{
  "arch": "unet",
  "model": "class-conditioned image diffusion model",
  "dataset": "simulated grey scan slices of phantoms with and without marks",
  "train_examples": 122500,
  "image_size": 32,
  "horizontal_flip": false,
  "conditioning": "class",
  "objective": "epsilon",
  "cond_dim": 192,
  "targets": ["side"],
  "num_classes": 2,
  "cond_dropout": 0.2,
  "norm": "groupnorm",
  "activation": "elu",
  "weight_standardization": true,
  "widths": [48, 96, 144, 192],
  "blocks_per_level": 1,
  "scale_shift_norm": false,
  "attention": true,
  "upsampling": "transposed_conv",
  "init": "kaiming_normal",
  "residual_init": "scaled_by_depth",
  "optimizer": "muon",
  "muon_scale": "spectral",
  "lr": 0.021,
  "momentum": 0.95,
  "nesterov": true,
  "orthogonalizer": "newton_schulz_5",
  "adamw_lr_other_params": 0.00091,
  "grad_clip": 3.0,
  "steps": 12300,
  "batch_size": 128,
  "epochs": 12.9,
  "lr_schedule": "cosine",
  "final_lr_fraction": 0.1,
  "warmup_steps": 1230,
  "weight_decay": 0.04,
  "adamw_weight_decay_other_params": 0.05
}
Rows from block 4 of a small class-conditioned image diffusion model, named by matrix and row number. Rows with one number belong to one channel. Each number is 50 + 12 x the weight over its row's rms, rounded and kept within 0 to 99. All counts start at 0.
Before each channel's rows are labels from the 100 images, of 14976 (inputs lightly noised), where the channel reaches its highest value: "top examples" is what is common among them; "peak on" is the class under the peak. Only what is clearly more common there than usual is listed. The data: simulated grey scan slices of phantoms with and without marks. In brackets: how many of the 100.
# convs0: first 3x3 conv (model.mid.0.convs.0.weight, 192x192x3x3, standardized in use, each kernel summed), inputs 128-191
# convs1: second 3x3 conv (model.mid.0.convs.1.weight, 192x192x3x3, standardized in use, transposed, each kernel summed), outputs 128-191

top examples: low contrast (51)
peak on: soft tissue (31)
convs0.141:61 66 55 38 63 53 34 53 49 58 65 52 44 52 54 61 80 42 55 28 37 63 33 32 63 50 30 32 47 38 51 48 36 67 29 54 44 48 63 63 34 33 62 44 58 39 36 44 44 59 53 66 45 38 50 55 47 62 50 39 51 63 44 44
convs1.141:44 37 47 50 38 38 64 33 65 59 37 46 54 67 54 25 50 56 44 73 38 41 57 56 42 51 45 51 46 46 36 48 46 39 38 26 47 49 27 65 52 38 41 65 35 42 51 40 49 49 64 54 53 74 49 57 53 47 46 55 62 50 19 75

top examples: chest (97)
peak on: lung or cavity (83)
convs0.171:43 54 48 58 30 54 34 45 41 47 54 36 60 53 70 75 64 59 68 50 62 60 94 32 56 53 51 48 68 34 38 29 62 67 28 58 45 45 38 58 58 36 82 72 68 47 29 39 48 57 63 64 46 17 39 46 50 61 58 48 47 49 53 33
convs1.171:32 28 29 51 63 58 54 60 43 39 40 44 47 28 21 46 42 57 62 61 31 30 49 46 58 49 42 45 73 45 43 30 51 52 63 54 51 50 61 58 34 56 37 31 36 52 48 47 70 47 33 38 44 62 42 51 42 63 60 40 63 39 45 89

top examples: head (66)
peak on: organ (68)
convs0.78:62 66 51 74 53 48 49 55 21 43 45 40 31 31 51 34 59 37 66 57 60 49 53 37 46 50 59 53 41 47 43 34 50 61 43 51 59 50 33 48 58 42 50 35 53 59 61 62 58 41 52 54 41 67 58 42 54 54 46 51 44 46 36 49
convs1.78:47 51 82 23 61 46 41 58 72 62 61 41 57 71 42 73 55 39 49 63 29 47 44 62 33 58 55 46 60 18 43 79 48 46 45 54 56 64 49 50 42 50 37 58 66 58 36 61 60 62 39 49 48 47 40 32 77 43 46 52 45 43 56 67

top examples: chest (79)
peak on: organ (72)
convs0.9:53 59 46 63 30 45 66 53 43 51 56 54 35 61 65 49 50 74 35 51 32 49 58 68 50 49 64 31 64 34 39 31 54 53 48 76 42 62 58 71 54 65 58 52 63 58 42 62 57 29 48 49 45 47 46 48 48 39 15 25 43 49 45 59
convs1.9:45 27 58 51 50 74 38 58 58 47 67 42 52 52 33 58 56 33 68 35 49 23 46 48 44 50 39 45 40 31 55 66 47 58 44 63 46 65 51 45 60 46 54 47 56 38 32 39 38 66 55 33 26 39 49 52 60 50 78 43 45 49 38 59

top examples: head (69)
peak on: organ (69); lung or cavity (29)
convs0.138:42 51 48 49 46 49 45 75 39 55 31 44 57 49 70 58 41 56 59 54 69 74 29 43 63 45 60 73 53 79 20 49 42 60 27 37 65 24 34 37 50 44 40 10 51 61 57 55 42 41 54 68 44 50 25 65 43 57 32 62 46 52 44 60
convs1.138:34 65 56 37 56 38 49 63 52 55 65 57 60 44 61 65 56 41 47 66 64 75 61 56 73 47 70 67 52 61 78 48 44 38 62 37 62 50 47 53 49 55 61 50 38 37 57 32 56 41 77 53 63 60 60 46 43 55 59 57 69 40 43 82

top examples: chest (65)
peak on: soft tissue (68); lung or cavity (31)
convs0.146:52 49 44 22 39 47 26 57 54 28 38 49 29 38 74 59 53 60 66 30 47 37 60 55 47 64 53 43 66 44 59 57 46 78 58 55 54 43 44 48 50 76 60 34 42 56 42 58 48 43 50 44 43 48 31 49 40 56 40 43 34 54 50 38
convs1.146:33 32 55 65 45 53 30 53 47 66 64 44 47 43 44 62 69 46 49 49 37 50 55 59 37 35 53 62 42 37 59 41 43 30 52 49 62 48 59 37 51 38 44 40 47 39 48 43 47 47 46 53 61 59 49 59 66 45 52 30 46 49 52 42

top examples: low contrast (68); head (62)
peak on: organ (100)
convs0.59:63 50 62 63 50 29 29 45 56 62 52 46 60 42 50 70 40 57 68 36 57 33 55 46 59 63 32 36 50 78 55 73 52 73 65 42 34 58 61 53 48 44 42 59 24 50 53 51 47 57 45 50 57 53 51 34 53 56 57 59 58 24 56 40
convs1.59:49 69 31 73 52 64 41 58 70 71 67 43 40 46 58 61 37 45 58 47 46 49 50 61 55 50 69 48 35 50 51 48 64 48 59 56 52 39 56 59 70 34 62 33 54 54 36 44 50 57 61 53 41 53 43 45 52 49 50 29 49 60 63 38

top examples: low contrast (54)
peak on: soft tissue (30)
convs0.127:47 63 52 38 52 72 56 53 46 50 42 38 56 46 80 47 36 67 43 18 34 46 64 44 52 60 41 34 51 42 48 28 63 60 38 49 45 47 69 54 56 82 64 29 73 54 45 65 54 50 38 55 52 52 62 50 48 52 46 58 39 63 43 50
convs1.127:45 20 51 69 56 52 48 43 63 67 57 51 52 59 31 51 49 34 46 48 51 49 29 56 53 34 44 60 71 37 35 65 31 55 38 55 58 48 52 36 53 30 45 55 39 60 38 44 61 46 74 59 46 73 46 45 55 48 38 37 60 57 29 53

top examples: head (64)
peak on: organ (64); lung or cavity (25)
convs0.133:53 57 58 56 55 47 48 68 57 37 47 37 45 37 53 82 68 41 23 51 39 63 47 43 51 54 63 48 70 53 74 48 56 40 34 53 35 41 65 63 43 44 46 31 61 56 50 54 55 62 53 37 46 42 52 81 52 64 40 29 48 64 48 50
convs1.133:65 53 42 50 36 45 64 29 41 67 50 40 37 55 37 54 25 50 30 36 26 41 72 64 54 24 48 53 56 63 57 64 70 60 36 48 61 81 57 48 48 22 48 37 54 57 41 58 62 36 49 36 32 59 61 48 41 63 52 55 61 46 56 34

top examples: belly (70)
peak on: soft tissue (56)
convs0.49:36 58 46 59 57 56 65 61 38 56 47 62 44 43 24 32 60 50 54 63 26 41 52 46 27 57 49 75 40 65 45 53 60 50 41 61 50 47 51 26 46 62 60 24 44 36 63 40 47 53 59 41 54 75 69 40 55 42 50 61 60 63 20 48
convs1.49:52 56 65 41 32 53 57 46 40 63 51 33 48 39 51 61 37 35 35 35 79 67 41 53 55 54 36 31 39 41 45 36 45 38 80 30 58 52 50 61 62 40 32 64 50 59 47 35 52 68 42 53 72 56 51 35 37 64 40 52 46 36 74 64

top examples: head (92)
peak on: organ (92)
convs0.14:53 81 56 48 75 40 68 67 60 57 50 44 44 57 34 44 45 71 41 42 38 61 24 36 49 48 39 62 61 51 44 42 57 42 63 50 48 68 52 54 24 43 64 69 38 45 47 57 42 47 40 56 56 59 60 34 52 56 50 49 45 52 52 37
convs1.14:42 26 60 75 34 49 62 68 63 46 57 57 60 59 55 44 78 82 54 59 27 56 37 45 70 41 36 39 55 53 55 40 44 57 43 69 43 36 46 43 53 50 40 60 68 32 53 51 53 74 52 54 33 50 46 60 55 42 40 48 53 45 30 63

top examples: belly (100)
peak on: soft tissue (100)
convs0.19:70 40 33 46 51 53 32 54 61 70 45 20 46 46 70 51 72 56 55 42 38 38 50 32 70 43 48 57 48 38 47 50 54 53 43 60 52 46 43 35 68 46 51 39 52 50 53 69 58 64 40 46 61 56 65 31 55 56 44 25 66 61 66 55
convs1.19:58 52 65 46 27 61 43 35 50 47 70 52 78 47 35 48 79 42 54 59 60 43 59 53 63 62 40 56 52 34 29 64 42 32 56 56 29 51 67 53 40 39 79 53 57 50 41 21 43 44 43 50 57 30 36 60 53 38 45 52 32 41 55 41

top examples: head (100)
peak on: organ (100)
convs0.81:72 45 66 44 50 53 52 50 36 35 53 51 59 52 36 45 63 36 56 45 23 64 67 52 43 28 62 59 48 52 57 32 39 48 84 58 63 16 55 59 46 62 73 68 59 36 47 50 39 35 53 74 49 60 47 41 51 46 54 39 36 64 39 27
convs1.81:36 42 57 49 52 48 66 50 40 60 50 33 48 59 46 47 81 62 68 74 48 52 44 26 49 47 50 37 42 36 55 47 39 06 48 44 45 37 42 65 40 64 54 38 40 63 28 49 52 44 42 38 46 31 42 55 77 52 43 51 47 31 38 36

top examples: low contrast (55); belly (51)
peak on: organ (51); lung or cavity (49)
convs0.97:48 70 49 30 52 39 30 40 69 50 31 69 28 60 51 57 67 80 68 37 49 49 48 45 51 60 39 61 67 47 58 67 62 45 65 42 50 48 53 35 53 63 44 53 67 46 44 40 36 42 52 52 39 50 41 49 59 38 61 60 40 40 58 53
convs1.97:71 54 49 56 46 39 67 45 50 61 65 62 27 34 56 61 47 38 38 64 51 37 26 51 39 35 44 66 57 61 58 52 52 61 40 42 39 70 39 49 41 51 56 44 49 42 60 69 65 61 36 29 51 53 56 64 69 49 43 48 35 77 25 35

top examples: chest (86)
peak on: lung or cavity (61)
convs0.120:44 57 63 29 44 42 67 69 61 47 66 71 65 59 78 45 46 50 32 56 45 49 59 37 68 31 50 67 53 52 56 56 57 32 35 39 61 49 54 55 51 48 38 41 56 66 63 33 59 60 50 45 58 51 43 52 50 54 73 70 50 53 57 33
convs1.120:49 59 60 46 56 49 60 46 47 58 45 41 34 36 50 32 54 76 58 57 35 54 44 40 48 44 40 51 24 57 42 53 33 48 48 61 68 53 29 52 63 76 20 39 63 45 44 56 49 44 48 59 39 52 62 49 30 40 41 63 42 40 24 37

top examples: chest (100)
peak on: lung or cavity (97)
convs0.164:49 36 47 53 61 23 57 46 45 52 64 71 57 49 35 63 51 48 59 39 64 36 79 57 66 64 45 49 53 63 64 54 36 50 46 56 30 52 45 74 48 43 49 44 42 49 57 46 56 62 39 53 51 32 44 64 49 43 36 46 38 37 58 51
convs1.164:75 49 43 59 49 47 42 79 53 55 39 45 36 40 67 68 57 40 36 42 48 53 34 58 51 69 45 53 60 63 42 44 64 53 67 54 66 69 69 44 50 52 41 63 65 47 66 49 54 58 35 50 64 55 39 43 46 50 45 37 51 44 47 76

top examples: belly (96)
peak on: soft tissue (80)
convs0.129:30 49 44 46 76 55 57 34 61 69 46 64 30 41 59 40 64 44 63 52 33 39 39 32 51 69 51 49 59 55 39 69 45 70 24 53 56 57 50 33 33 37 55 51 39 25 42 39 65 69 44 27 59 54 64 38 72 32 60 38 54 58 44 62
convs1.129:37 69 58 52 42 49 58 43 48 64 62 36 58 35 35 50 35 47 61 44 60 73 43 34 56 28 31 45 58 35 43 48 34 21 60 53 52 38 41 58 54 49 58 68 44 41 51 25 42 58 51 52 45 64 63 83 57 29 45 57 50 46 50 55

top examples: low contrast (69)
peak on: soft tissue (53); organ (44)
convs0.71:61 39 47 64 68 52 43 72 33 37 71 46 39 79 65 56 52 52 47 55 32 50 63 63 52 23 57 41 49 54 27 41 49 46 52 46 43 49 51 44 46 21 44 31 34 64 52 57 46 38 52 54 35 61 45 47 55 44 45 26 41 61 48 31
convs1.71:82 51 55 42 50 52 38 59 41 38 61 26 41 59 27 42 51 57 39 38 38 44 57 43 48 48 44 58 33 71 57 62 70 50 43 60 47 61 64 45 61 39 52 73 70 59 50 55 53 54 46 44 56 48 58 60 60 56 61 64 53 59 46 59

top examples: belly (83)
peak on: organ (76)
convs0.152:53 42 51 66 83 67 33 37 46 59 52 31 45 56 45 44 50 60 59 68 57 48 13 37 53 76 28 59 59 52 49 42 51 65 34 61 54 71 69 43 60 40 54 35 46 36 62 66 25 47 49 58 60 38 47 52 61 43 58 58 64 63 31 45
convs1.152:32 70 56 41 48 45 72 42 55 70 58 45 41 65 62 52 41 24 48 55 72 71 62 85 37 41 37 32 45 43 57 59 43 37 54 63 31 46 30 45 44 58 54 64 60 56 41 58 49 72 67 54 35 60 56 53 51 47 52 49 55 83 45 67

top examples: limb (59)
peak on: organ (58); soft tissue (35)
convs0.48:54 33 36 60 39 57 65 41 54 40 46 30 49 54 32 64 46 51 60 72 56 59 47 61 42 47 51 78 36 64 45 34 30 49 44 54 47 43 57 45 57 56 71 40 34 34 50 59 31 45 45 49 45 42 34 64 50 41 53 42 56 49 53 36
convs1.48:61 63 62 65 68 40 54 64 50 59 46 55 34 38 60 27 38 55 53 60 44 59 61 39 42 31 69 58 40 68 53 57 71 51 50 70 60 91 36 63 64 35 61 66 41 57 49 64 51 47 50 56 62 66 67 51 52 45 52 52 46 48 52 52

top examples: head (72)
peak on: organ (72)
convs0.3:41 65 33 70 67 65 66 39 56 53 66 30 37 75 72 35 44 72 47 60 35 39 70 63 46 29 40 37 69 64 31 39 67 49 54 48 48 46 48 56 49 52 46 59 43 53 37 51 59 70 60 70 43 47 43 68 55 33 39 56 52 36 47 48
convs1.3:74 49 37 49 43 46 47 49 72 69 47 43 63 24 38 69 49 38 42 54 77 25 41 25 46 64 54 70 53 56 62 28 25 40 52 57 46 56 52 31 52 77 71 55 40 61 47 47 51 45 26 42 64 52 45 28 37 55 60 53 29 43 53 51

top examples: head (100)
peak on: organ (100)
convs0.21:38 55 46 36 37 66 40 74 46 45 38 41 57 34 52 51 67 37 45 49 54 63 40 45 65 48 47 71 71 50 56 47 46 55 68 41 41 62 38 48 49 61 41 64 36 74 52 62 57 29 44 47 51 31 43 77 57 66 58 41 45 52 52 63
convs1.21:57 29 35 41 58 23 54 46 42 36 59 63 42 80 30 52 28 56 62 49 50 38 65 58 45 56 69 40 53 41 56 65 39 70 57 66 58 43 33 65 72 48 44 42 48 42 60 73 53 67 52 51 48 52 74 31 44 49 66 66 43 58 42 60

top examples: low contrast (77)
peak on: soft tissue (53)
convs0.147:37 54 36 42 50 28 51 37 56 31 69 32 49 63 64 25 55 52 39 56 26 71 69 55 51 59 51 60 36 48 47 36 55 56 84 51 52 24 40 62 44 62 59 56 51 36 40 43 47 53 48 64 66 43 50 78 51 34 47 19 52 46 58 55
convs1.147:47 60 65 51 48 64 54 57 43 62 64 62 29 54 14 59 42 46 54 37 61 47 69 47 61 35 34 47 63 52 55 57 67 48 44 70 66 48 70 42 46 57 45 43 49 48 58 48 50 45 40 45 42 55 49 60 70 60 35 57 55 38 62 36

top examples: head (100)
peak on: organ (100)
convs0.37:72 71 49 55 45 58 34 51 36 36 71 58 50 27 55 44 61 36 40 53 56 37 82 68 33 59 54 61 50 44 53 53 35 59 55 52 56 54 59 59 54 58 69 78 37 58 63 44 34 70 46 71 81 44 48 46 56 49 45 60 52 48 44 35
convs1.37:48 43 46 40 22 51 36 45 32 63 44 45 36 46 59 52 40 71 64 50 55 47 61 65 52 35 55 40 25 60 64 40 55 45 49 45 75 30 50 35 65 39 46 58 49 52 52 72 65 71 38 49 45 36 51 33 41 52 56 42 42 56 64 35

top examples: limb (93)
peak on: organ (65)
convs0.46:47 45 62 53 33 57 35 41 45 53 42 56 44 51 57 37 33 34 20 47 59 41 42 35 48 61 33 43 64 45 52 72 59 32 54 52 57 75 35 38 36 55 48 37 39 67 56 49 55 44 42 33 41 44 55 57 32 46 48 36 59 47 40 50
convs1.46:47 59 48 61 50 43 48 36 50 53 75 45 55 50 25 47 42 67 46 46 34 39 48 61 56 48 64 27 37 36 42 60 58 68 48 43 47 38 57 52 64 82 51 44 47 48 43 45 39 25 55 46 55 65 37 62 76 50 57 72 32 54 62 32

top examples: head (76)
peak on: organ (87)
convs0.34:59 86 58 39 87 72 51 61 46 50 51 38 64 65 28 60 48 39 55 44 53 39 29 62 58 32 33 43 57 70 50 36 60 59 47 53 57 54 44 56 32 44 47 56 55 47 40 49 53 32 43 41 42 65 66 56 39 57 55 35 38 55 28 36
convs1.34:49 62 45 71 36 33 78 45 57 69 59 74 51 27 53 42 59 47 53 45 48 72 53 48 40 60 53 52 40 32 53 39 53 43 63 51 40 22 45 56 35 38 60 40 45 44 42 32 51 47 58 40 51 58 47 61 72 56 49 63 40 37 35 46

top examples: head (100)
peak on: organ (100)
convs0.2:48 56 45 31 73 71 36 64 57 23 33 31 60 42 53 60 47 35 43 51 49 67 42 29 56 47 61 38 31 61 58 31 37 56 58 52 32 36 25 65 49 39 46 63 51 66 44 54 28 33 44 36 48 57 66 26 56 60 47 33 58 47 58 54
convs1.2:78 34 33 65 49 33 47 29 51 39 55 74 42 59 49 22 51 50 51 45 46 44 54 54 43 47 60 55 39 39 59 58 58 46 45 49 56 56 56 43 70 37 57 53 54 61 73 49 52 59 65 40 46 42 64 57 44 60 66 46 37 56 39 48

top examples: chest (100)
peak on: lung or cavity (99)
convs0.175:50 60 56 31 53 71 39 55 29 54 71 63 43 47 34 30 52 49 62 39 43 48 53 53 36 47 57 40 47 61 40 46 66 54 75 46 41 19 54 44 42 73 48 46 29 55 54 39 52 64 50 65 45 61 52 34 46 51 59 41 61 60 54 51
convs1.175:68 43 57 61 54 57 51 40 71 56 51 44 31 46 33 59 53 39 43 34 46 40 67 42 07 53 44 61 35 32 62 33 43 43 57 46 67 54 72 56 46 61 30 49 50 62 47 36 57 42 48 45 52 40 39 59 43 34 58 29 55 41 45 17

top examples: chest (99)
peak on: lung or cavity (99)
convs0.155:55 55 66 43 60 76 36 80 65 52 57 47 35 23 59 30 49 49 70 46 46 54 37 42 50 98 43 65 48 70 39 28 34 50 50 33 23 34 41 44 43 39 49 60 56 43 44 39 55 47 63 49 67 45 37 62 38 64 47 36 33 52 79 67
convs1.155:38 56 49 41 60 58 51 41 55 53 33 49 66 70 36 50 30 43 42 45 57 54 48 43 46 35 51 60 25 32 55 52 20 48 36 44 65 40 58 40 69 69 54 48 62 78 46 35 56 53 65 49 38 46 66 48 31 64 58 59 42 66 54 30

top examples: low contrast (57); chest (50)
peak on: lung or cavity (42)
convs0.96:35 54 44 58 66 78 36 47 47 34 47 30 57 65 65 81 49 56 60 42 47 43 39 54 57 68 37 74 69 53 66 60 64 56 60 66 48 47 36 47 39 46 50 67 47 54 52 42 55 48 47 66 48 43 42 50 49 41 56 46 47 56 40 54
convs1.96:32 53 49 44 49 27 64 55 82 74 54 60 61 36 60 40 55 53 55 50 62 41 58 51 63 51 38 35 53 67 43 35 41 40 51 50 41 30 32 33 34 55 48 35 66 72 32 32 69 47 55 40 59 48 36 55 37 49 34 48 56 38 50 53

top examples: head (100)
peak on: organ (100)
convs0.39:67 48 58 61 54 61 35 41 46 39 52 25 62 49 62 66 53 47 50 45 71 41 34 36 53 54 57 33 37 69 50 50 32 51 48 52 59 48 50 45 69 36 23 38 35 88 42 58 42 57 55 46 44 38 45 24 58 54 51 51 71 49 70 55
convs1.39:58 18 40 41 42 33 49 47 49 43 48 76 57 71 40 36 39 55 55 37 54 42 70 65 48 60 47 59 58 55 58 76 53 57 63 55 67 56 41 45 67 58 56 63 50 36 68 69 60 53 54 51 56 59 62 39 22 49 64 71 62 48 57 66

top examples: belly (56)
peak on: soft tissue (56)
convs0.94:51 65 51 51 37 51 52 38 20 44 61 34 19 57 45 44 54 57 47 63 63 25 56 35 49 60 46 41 33 72 48 50 55 42 45 51 63 51 55 77 62 63 47 47 54 51 61 53 45 57 51 57 30 32 77 38 63 44 56 53 38 63 44 55
convs1.94:36 50 50 30 68 58 45 69 80 57 54 50 51 45 75 53 59 68 68 47 30 78 35 59 43 30 38 47 28 52 56 29 49 36 53 66 51 56 41 47 53 50 35 50 74 51 51 47 35 68 31 63 53 52 32 52 56 56 57 53 50 46 48 45

top examples: head (100)
peak on: organ (100)
convs0.188:47 52 55 33 42 39 38 42 46 54 42 58 58 43 60 45 60 41 59 58 56 52 62 44 69 59 45 54 57 38 59 52 27 51 59 46 34 54 69 57 72 68 43 70 36 64 36 51 71 47 30 30 46 46 45 42 45 55 59 54 53 49 48 42
convs1.188:66 14 46 61 50 41 61 35 39 50 45 47 47 43 40 12 64 51 50 35 61 63 55 56 66 59 45 49 53 40 48 43 33 54 39 56 38 55 38 65 73 50 46 39 63 42 59 52 38 42 75 62 40 46 56 55 45 49 44 54 53 60 45 55

top examples: chest (81)
peak on: lung or cavity (61)
convs0.45:44 34 61 56 47 64 48 68 20 42 66 60 60 51 33 44 52 40 33 55 37 62 81 46 51 41 52 39 29 65 36 42 48 59 76 70 52 51 36 52 59 57 53 29 60 66 61 35 55 63 58 48 52 48 49 60 52 60 74 16 72 35 54 26
convs1.45:67 36 44 36 65 63 38 56 49 31 38 32 42 73 44 52 55 64 42 32 62 52 34 43 51 56 47 53 41 66 71 36 56 37 40 46 51 63 63 43 42 26 41 45 45 47 51 64 57 63 40 43 48 36 52 23 40 68 61 75 46 44 55 75